config = dict(
    encoder_arch='vit',
    model='contrastive image-text model',
    dataset='small charts drawn from random numbers',
    train_examples=203450,
    image_size=32,
    crop_scale_min=1,
    horizontal_flip=False,
    color_jitter=0.1,
    tokenizer='word',
    vocab_size=33,
    loss='softmax',
    embed_dim=256,
    encoder_norm='layernorm',
    encoder_norm_position='pre',
    encoder_activation='gelu',
    encoder_mlp_ratio=3,
    encoder_head_dim=64,
    encoder_fused_qkv=False,
    encoder_bias='none',
    encoder_qk_norm=False,
    encoder_parallel_block=False,
    encoder_inner_norm=False,
    encoder_moe='expert_choice',
    encoder_num_experts=8,
    encoder_moe_every=2,
    encoder_expert_mlp_ratio=1,
    encoder_experts_per_token=2,
    encoder_shared_expert=False,
    encoder_patch_size=[4, 4],
    encoder_conv_stem=False,
    encoder_layers=8,
    encoder_width=160,
    encoder_positions='learned',
    encoder_pooling='mean',
    text_encoder_causal=True,
    text_encoder_width=192,
    text_encoder_layers=6,
    text_encoder_norm='layernorm',
    text_encoder_norm_position='pre',
    text_encoder_activation='star_relu',
    text_encoder_mlp_ratio=2,
    text_encoder_head_dim=16,
    text_encoder_fused_qkv=True,
    text_encoder_bias='all',
    text_encoder_qk_norm=False,
    text_encoder_parallel_block=False,
    text_encoder_inner_norm=False,
    text_encoder_positions='rope',
    residual_init='none',
    optimizer='muon',
    muon_scale='spectral',
    lr=0.04,
    momentum=0.98,
    nesterov=True,
    orthogonalizer='newton_schulz_5',
    adamw_lr_other_params=0.0012,
    grad_clip=0.5,
    ema_decay=0.995,
    steps=10600,
    batch_size=256,
    epochs=13.3,
    lr_schedule='constant',
    warmup_steps=530,
    weight_decay=0.006,
    adamw_weight_decay_other_params=0.05,
)
Rows from block 5 of the image encoder of a small contrastive image-text model, named by matrix and row number. Rows with one number within an expert belong to one neuron, the router's apart. Each number is 200 + 20 x the weight over its row's rms, rounded and kept within 0 to 999. All counts start at 0.
Before each expert's rows are labels from the 100 images, of 14848, where the router gives the expert most weight on average: "strongest on" is what is common among them; "patch colour" is the nearest of a few named colours to the mean colour under the peak. Only what is clearly more common there than usual is listed. The data: small charts drawn from random numbers. In brackets: how many of the 100.
# router: router (encoder.blocks.5.mlp.router.weight, 8x160, trained with AdamW), inputs 80-159
# up: expert up (encoder.blocks.5.mlp.up, 8x160x160), inputs 80-159
# down: expert down (encoder.blocks.5.mlp.down, 8x160x160, transposed), outputs 80-159

# expert 7
strongest on: stacked bars (50); bar chart (35); items: seven (35); items: eight (32)
patch colour: pink (41)
router.7,186,172,205,183,225,199,193,235,226,175,227,173,194,202,216,219,180,222,209,184,206,204,216,204,251,204,194,227,200,185,205,193,241,171,171,207,190,198,217,178,233,198,179,171,202,193,197,175,195,179,217,199,200,212,211,191,183,192,212,174,205,199,216,190,205,215,230,205,217,175,238,180,178,205,210,200,211,174,193,230
up.4,209,222,186,197,208,161,192,209,174,166,241,211,182,172,193,249,183,197,177,183,200,211,187,193,197,146,218,204,196,203,200,202,204,190,219,220,247,196,181,227,183,217,186,204,195,205,192,218,185,195,183,219,181,184,165,197,229,222,204,188,226,181,199,198,227,216,189,222,222,213,212,224,234,217,204,209,185,199,184,196
down.4,189,221,209,216,186,211,194,198,167,188,185,184,177,183,203,172,166,210,235,227,212,162,232,186,203,243,232,204,179,167,186,194,160,203,215,181,151,207,200,198,210,186,186,204,160,187,211,195,170,204,220,227,217,189,234,238,211,229,168,207,186,193,176,227,245,187,189,222,201,196,213,203,191,159,200,207,189,197,234,189
up.5,215,197,216,233,183,193,184,215,238,206,193,228,195,211,187,190,204,237,230,176,204,166,183,186,202,161,172,177,152,189,230,196,183,189,202,197,203,217,219,213,206,232,231,198,231,191,208,200,162,223,189,190,221,216,231,205,232,186,171,217,196,194,215,205,193,214,216,184,212,212,205,218,156,146,197,152,197,219,209,199
down.5,215,200,172,211,169,188,185,202,187,202,200,203,208,186,210,206,176,188,240,226,179,218,210,205,224,189,163,197,169,244,196,221,243,170,215,213,174,226,188,241,203,227,166,222,192,173,186,207,236,178,205,188,225,179,193,176,179,176,192,204,234,191,197,240,175,187,193,201,181,230,191,190,203,200,185,188,156,177,202,185
up.6,184,193,183,193,211,226,191,179,196,211,201,210,210,185,231,189,168,181,230,232,195,190,191,187,174,198,213,232,188,175,194,169,198,183,207,216,210,176,189,230,223,201,212,204,185,183,166,194,226,195,173,193,194,220,194,228,204,166,208,181,204,195,236,195,169,200,201,238,246,226,216,195,212,207,189,228,234,187,183,208
down.6,176,218,223,202,209,173,270,202,161,193,187,179,196,196,147,201,220,219,192,158,190,173,187,234,187,213,217,193,184,229,216,194,188,207,195,203,198,219,168,186,233,182,226,191,200,222,199,167,202,220,229,198,200,217,204,214,238,188,184,206,207,228,217,211,212,177,201,187,183,214,209,181,194,223,173,211,198,188,250,214

# expert 5
strongest on: dark theme (100); ring chart (64)
patch colour: black (48)
router.5,205,200,178,218,198,240,182,217,212,175,187,207,206,183,198,218,181,199,161,182,223,189,220,182,205,181,192,207,181,214,224,234,240,178,178,191,181,193,192,169,177,218,191,213,235,202,179,176,187,165,220,206,210,227,215,181,163,229,199,242,191,189,242,228,184,212,204,219,207,176,197,205,186,186,198,184,162,218,203,169
up.4,182,188,197,175,188,215,207,217,211,203,209,166,195,188,200,216,218,180,198,171,205,233,176,210,191,220,212,207,200,225,212,210,200,231,223,184,175,206,224,209,203,203,225,204,214,176,200,199,228,212,202,234,193,188,143,218,220,197,199,199,254,199,213,215,203,200,202,243,194,193,160,209,223,201,200,183,234,176,198,169
down.4,207,186,204,185,201,223,197,208,204,219,227,196,174,184,247,193,195,164,172,216,196,170,189,214,195,197,184,180,192,198,197,193,200,200,178,203,212,200,214,227,157,188,222,146,199,199,226,200,178,213,211,233,221,193,227,181,207,176,209,226,218,221,221,187,164,218,211,163,211,216,150,220,229,187,208,195,206,206,195,179
up.5,163,226,190,203,177,210,192,188,181,232,201,194,185,185,220,175,223,218,193,206,172,181,195,196,206,217,191,193,177,194,181,197,223,209,191,245,242,186,168,198,213,210,169,172,150,199,172,210,190,186,189,222,172,193,177,227,202,219,205,206,233,192,197,191,214,258,183,207,165,201,168,208,234,188,203,227,193,215,192,206
down.5,201,163,184,198,199,230,172,218,192,208,210,233,178,181,237,205,220,198,217,225,199,181,244,204,175,198,208,249,199,179,236,187,159,181,198,196,168,182,190,170,200,184,194,212,223,170,204,216,197,187,181,187,213,205,220,212,195,207,202,191,207,200,157,199,195,191,214,237,184,188,170,213,187,206,174,162,209,204,204,230
up.6,178,213,215,164,187,206,207,192,201,189,158,237,209,214,207,218,205,195,165,197,202,194,196,201,197,219,226,202,205,208,193,181,221,188,208,195,200,196,220,206,183,213,231,198,180,197,256,215,178,206,215,188,214,244,191,187,217,231,230,184,204,196,182,183,199,182,208,201,186,179,205,206,216,186,195,207,213,193,186,164
down.6,174,192,157,180,179,195,187,176,204,198,210,226,205,178,173,188,202,223,195,194,193,200,225,249,203,164,168,178,213,213,184,204,185,211,201,166,227,218,202,198,224,175,193,205,211,195,201,198,181,187,189,239,247,194,223,178,187,194,208,233,202,197,174,229,208,224,216,219,199,192,189,210,166,235,171,187,227,210,207,235

# expert 6
strongest on: dark theme (100); rising (37); scatter plot (32)
patch colour: black (56); brown (43)
router.6,211,193,201,208,219,174,216,187,215,215,223,220,212,234,203,175,217,214,199,216,203,215,191,190,174,196,195,158,232,198,213,179,190,199,222,191,211,187,190,198,207,214,206,180,191,205,192,195,152,211,137,184,182,198,193,210,202,205,195,171,189,160,184,180,156,251,180,163,200,192,185,199,185,206,168,242,176,179,188,208
up.4,199,178,202,218,174,197,200,188,197,208,223,199,174,225,209,224,178,232,167,184,221,228,214,165,213,192,182,212,201,178,192,235,222,177,173,167,203,207,189,219,191,172,211,189,187,177,161,169,261,182,192,190,196,223,199,203,185,183,205,209,207,218,201,221,209,183,227,192,226,186,211,183,202,170,218,192,207,170,216,229
down.4,193,196,202,205,180,246,216,245,179,214,192,191,210,187,175,254,181,215,176,215,200,223,210,205,171,211,204,182,221,196,205,176,231,205,170,206,166,207,161,204,223,202,188,221,209,193,240,204,192,193,203,195,191,156,202,164,193,201,208,178,185,212,204,236,222,207,178,185,160,155,180,215,215,180,232,194,199,195,221,188
up.5,189,186,149,195,228,239,207,207,176,176,206,164,213,175,195,213,172,201,207,221,179,210,207,179,201,203,224,199,220,216,207,173,212,256,210,236,182,187,193,201,219,207,193,219,216,198,208,180,200,241,204,177,176,199,194,181,231,198,188,204,213,164,221,195,192,179,230,224,193,186,184,188,205,206,205,167,208,212,206,184
down.5,161,255,202,184,221,205,198,243,194,245,174,223,212,231,221,195,204,159,198,211,227,191,216,189,222,183,156,193,208,199,210,196,189,239,217,193,178,202,206,212,181,223,169,202,203,179,250,170,214,158,201,235,223,223,189,181,164,217,191,187,189,199,175,194,186,202,215,207,189,199,197,157,195,206,190,192,206,195,216,228
up.6,202,229,203,203,212,209,187,168,201,226,189,196,254,201,185,195,161,199,157,209,194,185,214,188,233,215,211,210,199,195,201,238,215,195,214,217,180,196,242,188,204,211,195,173,195,166,190,169,234,199,188,180,167,226,167,174,213,224,215,187,215,198,179,175,239,173,189,182,202,216,180,200,193,216,207,208,179,206,247,174
down.6,188,193,171,164,222,180,167,185,200,220,176,184,188,191,235,197,209,182,197,227,214,183,187,240,181,205,237,195,221,201,207,168,217,213,215,202,200,212,198,201,186,201,204,188,229,220,188,179,193,224,198,206,239,226,184,175,188,227,226,199,205,208,198,211,203,198,201,196,223,182,191,207,161,190,198,232,188,248,151,165

# expert 1
strongest on: dark theme (100); rising (41); area chart (32); kind: histogram (31)
patch colour: brown (26)
router.1,181,207,202,186,219,211,167,196,177,210,191,221,220,207,181,225,201,179,224,188,195,210,228,193,183,214,192,156,191,214,192,174,215,208,163,193,176,203,230,217,189,242,226,204,190,204,183,192,165,203,231,185,172,181,197,235,196,187,165,173,198,187,217,218,215,239,208,187,215,177,195,217,160,209,217,162,183,160,216,227
up.4,204,206,195,172,202,167,152,202,176,203,214,206,235,200,192,165,227,182,200,206,182,202,227,171,199,199,204,188,203,198,177,202,195,184,175,185,181,217,215,208,184,212,153,175,185,231,215,207,226,207,182,169,214,198,148,219,182,181,209,181,189,171,192,193,223,198,210,179,179,233,197,233,198,269,218,183,192,212,228,214
down.4,222,220,196,188,188,233,223,213,234,166,213,189,199,215,179,164,201,156,222,187,200,222,217,222,222,207,224,190,184,206,177,221,203,199,232,183,165,205,161,212,191,221,212,219,188,193,249,240,182,204,221,202,222,206,196,216,229,203,200,181,188,212,194,194,194,184,215,203,228,189,225,193,201,205,217,184,172,192,163,173
up.5,217,251,208,194,224,239,207,197,192,216,228,216,206,175,173,204,218,220,210,198,197,219,208,224,219,225,203,215,194,184,194,202,237,191,191,156,204,197,227,222,211,185,172,172,219,185,195,203,197,162,221,198,181,204,172,211,212,198,180,132,183,191,218,218,210,203,202,196,210,177,194,221,212,197,204,220,175,241,232,207
down.5,208,237,231,181,216,206,186,165,218,207,214,183,194,194,164,201,189,193,229,229,184,198,201,217,211,213,193,211,186,196,204,172,210,201,192,205,200,215,214,222,196,191,203,197,195,194,232,237,200,209,197,206,215,217,215,243,198,192,168,226,169,163,174,192,186,205,171,201,195,176,217,251,186,203,153,186,161,188,184,218
up.6,181,236,221,205,185,221,192,178,177,213,189,186,202,214,204,208,209,206,194,199,222,218,206,174,215,179,198,202,207,208,208,222,174,230,202,177,209,192,244,211,169,204,201,197,216,165,167,180,179,202,221,196,183,202,213,223,190,219,172,193,190,174,244,208,188,239,201,208,249,171,203,187,201,151,180,201,200,155,180,213
down.6,183,252,192,203,211,202,214,185,179,225,201,193,246,207,185,206,173,228,221,189,184,205,156,216,234,235,184,178,200,215,228,190,173,171,212,205,234,175,218,216,205,171,197,217,200,182,164,213,225,206,209,193,208,207,188,216,174,215,201,193,209,194,198,215,190,214,241,228,185,189,190,223,203,170,183,181,170,161,183,204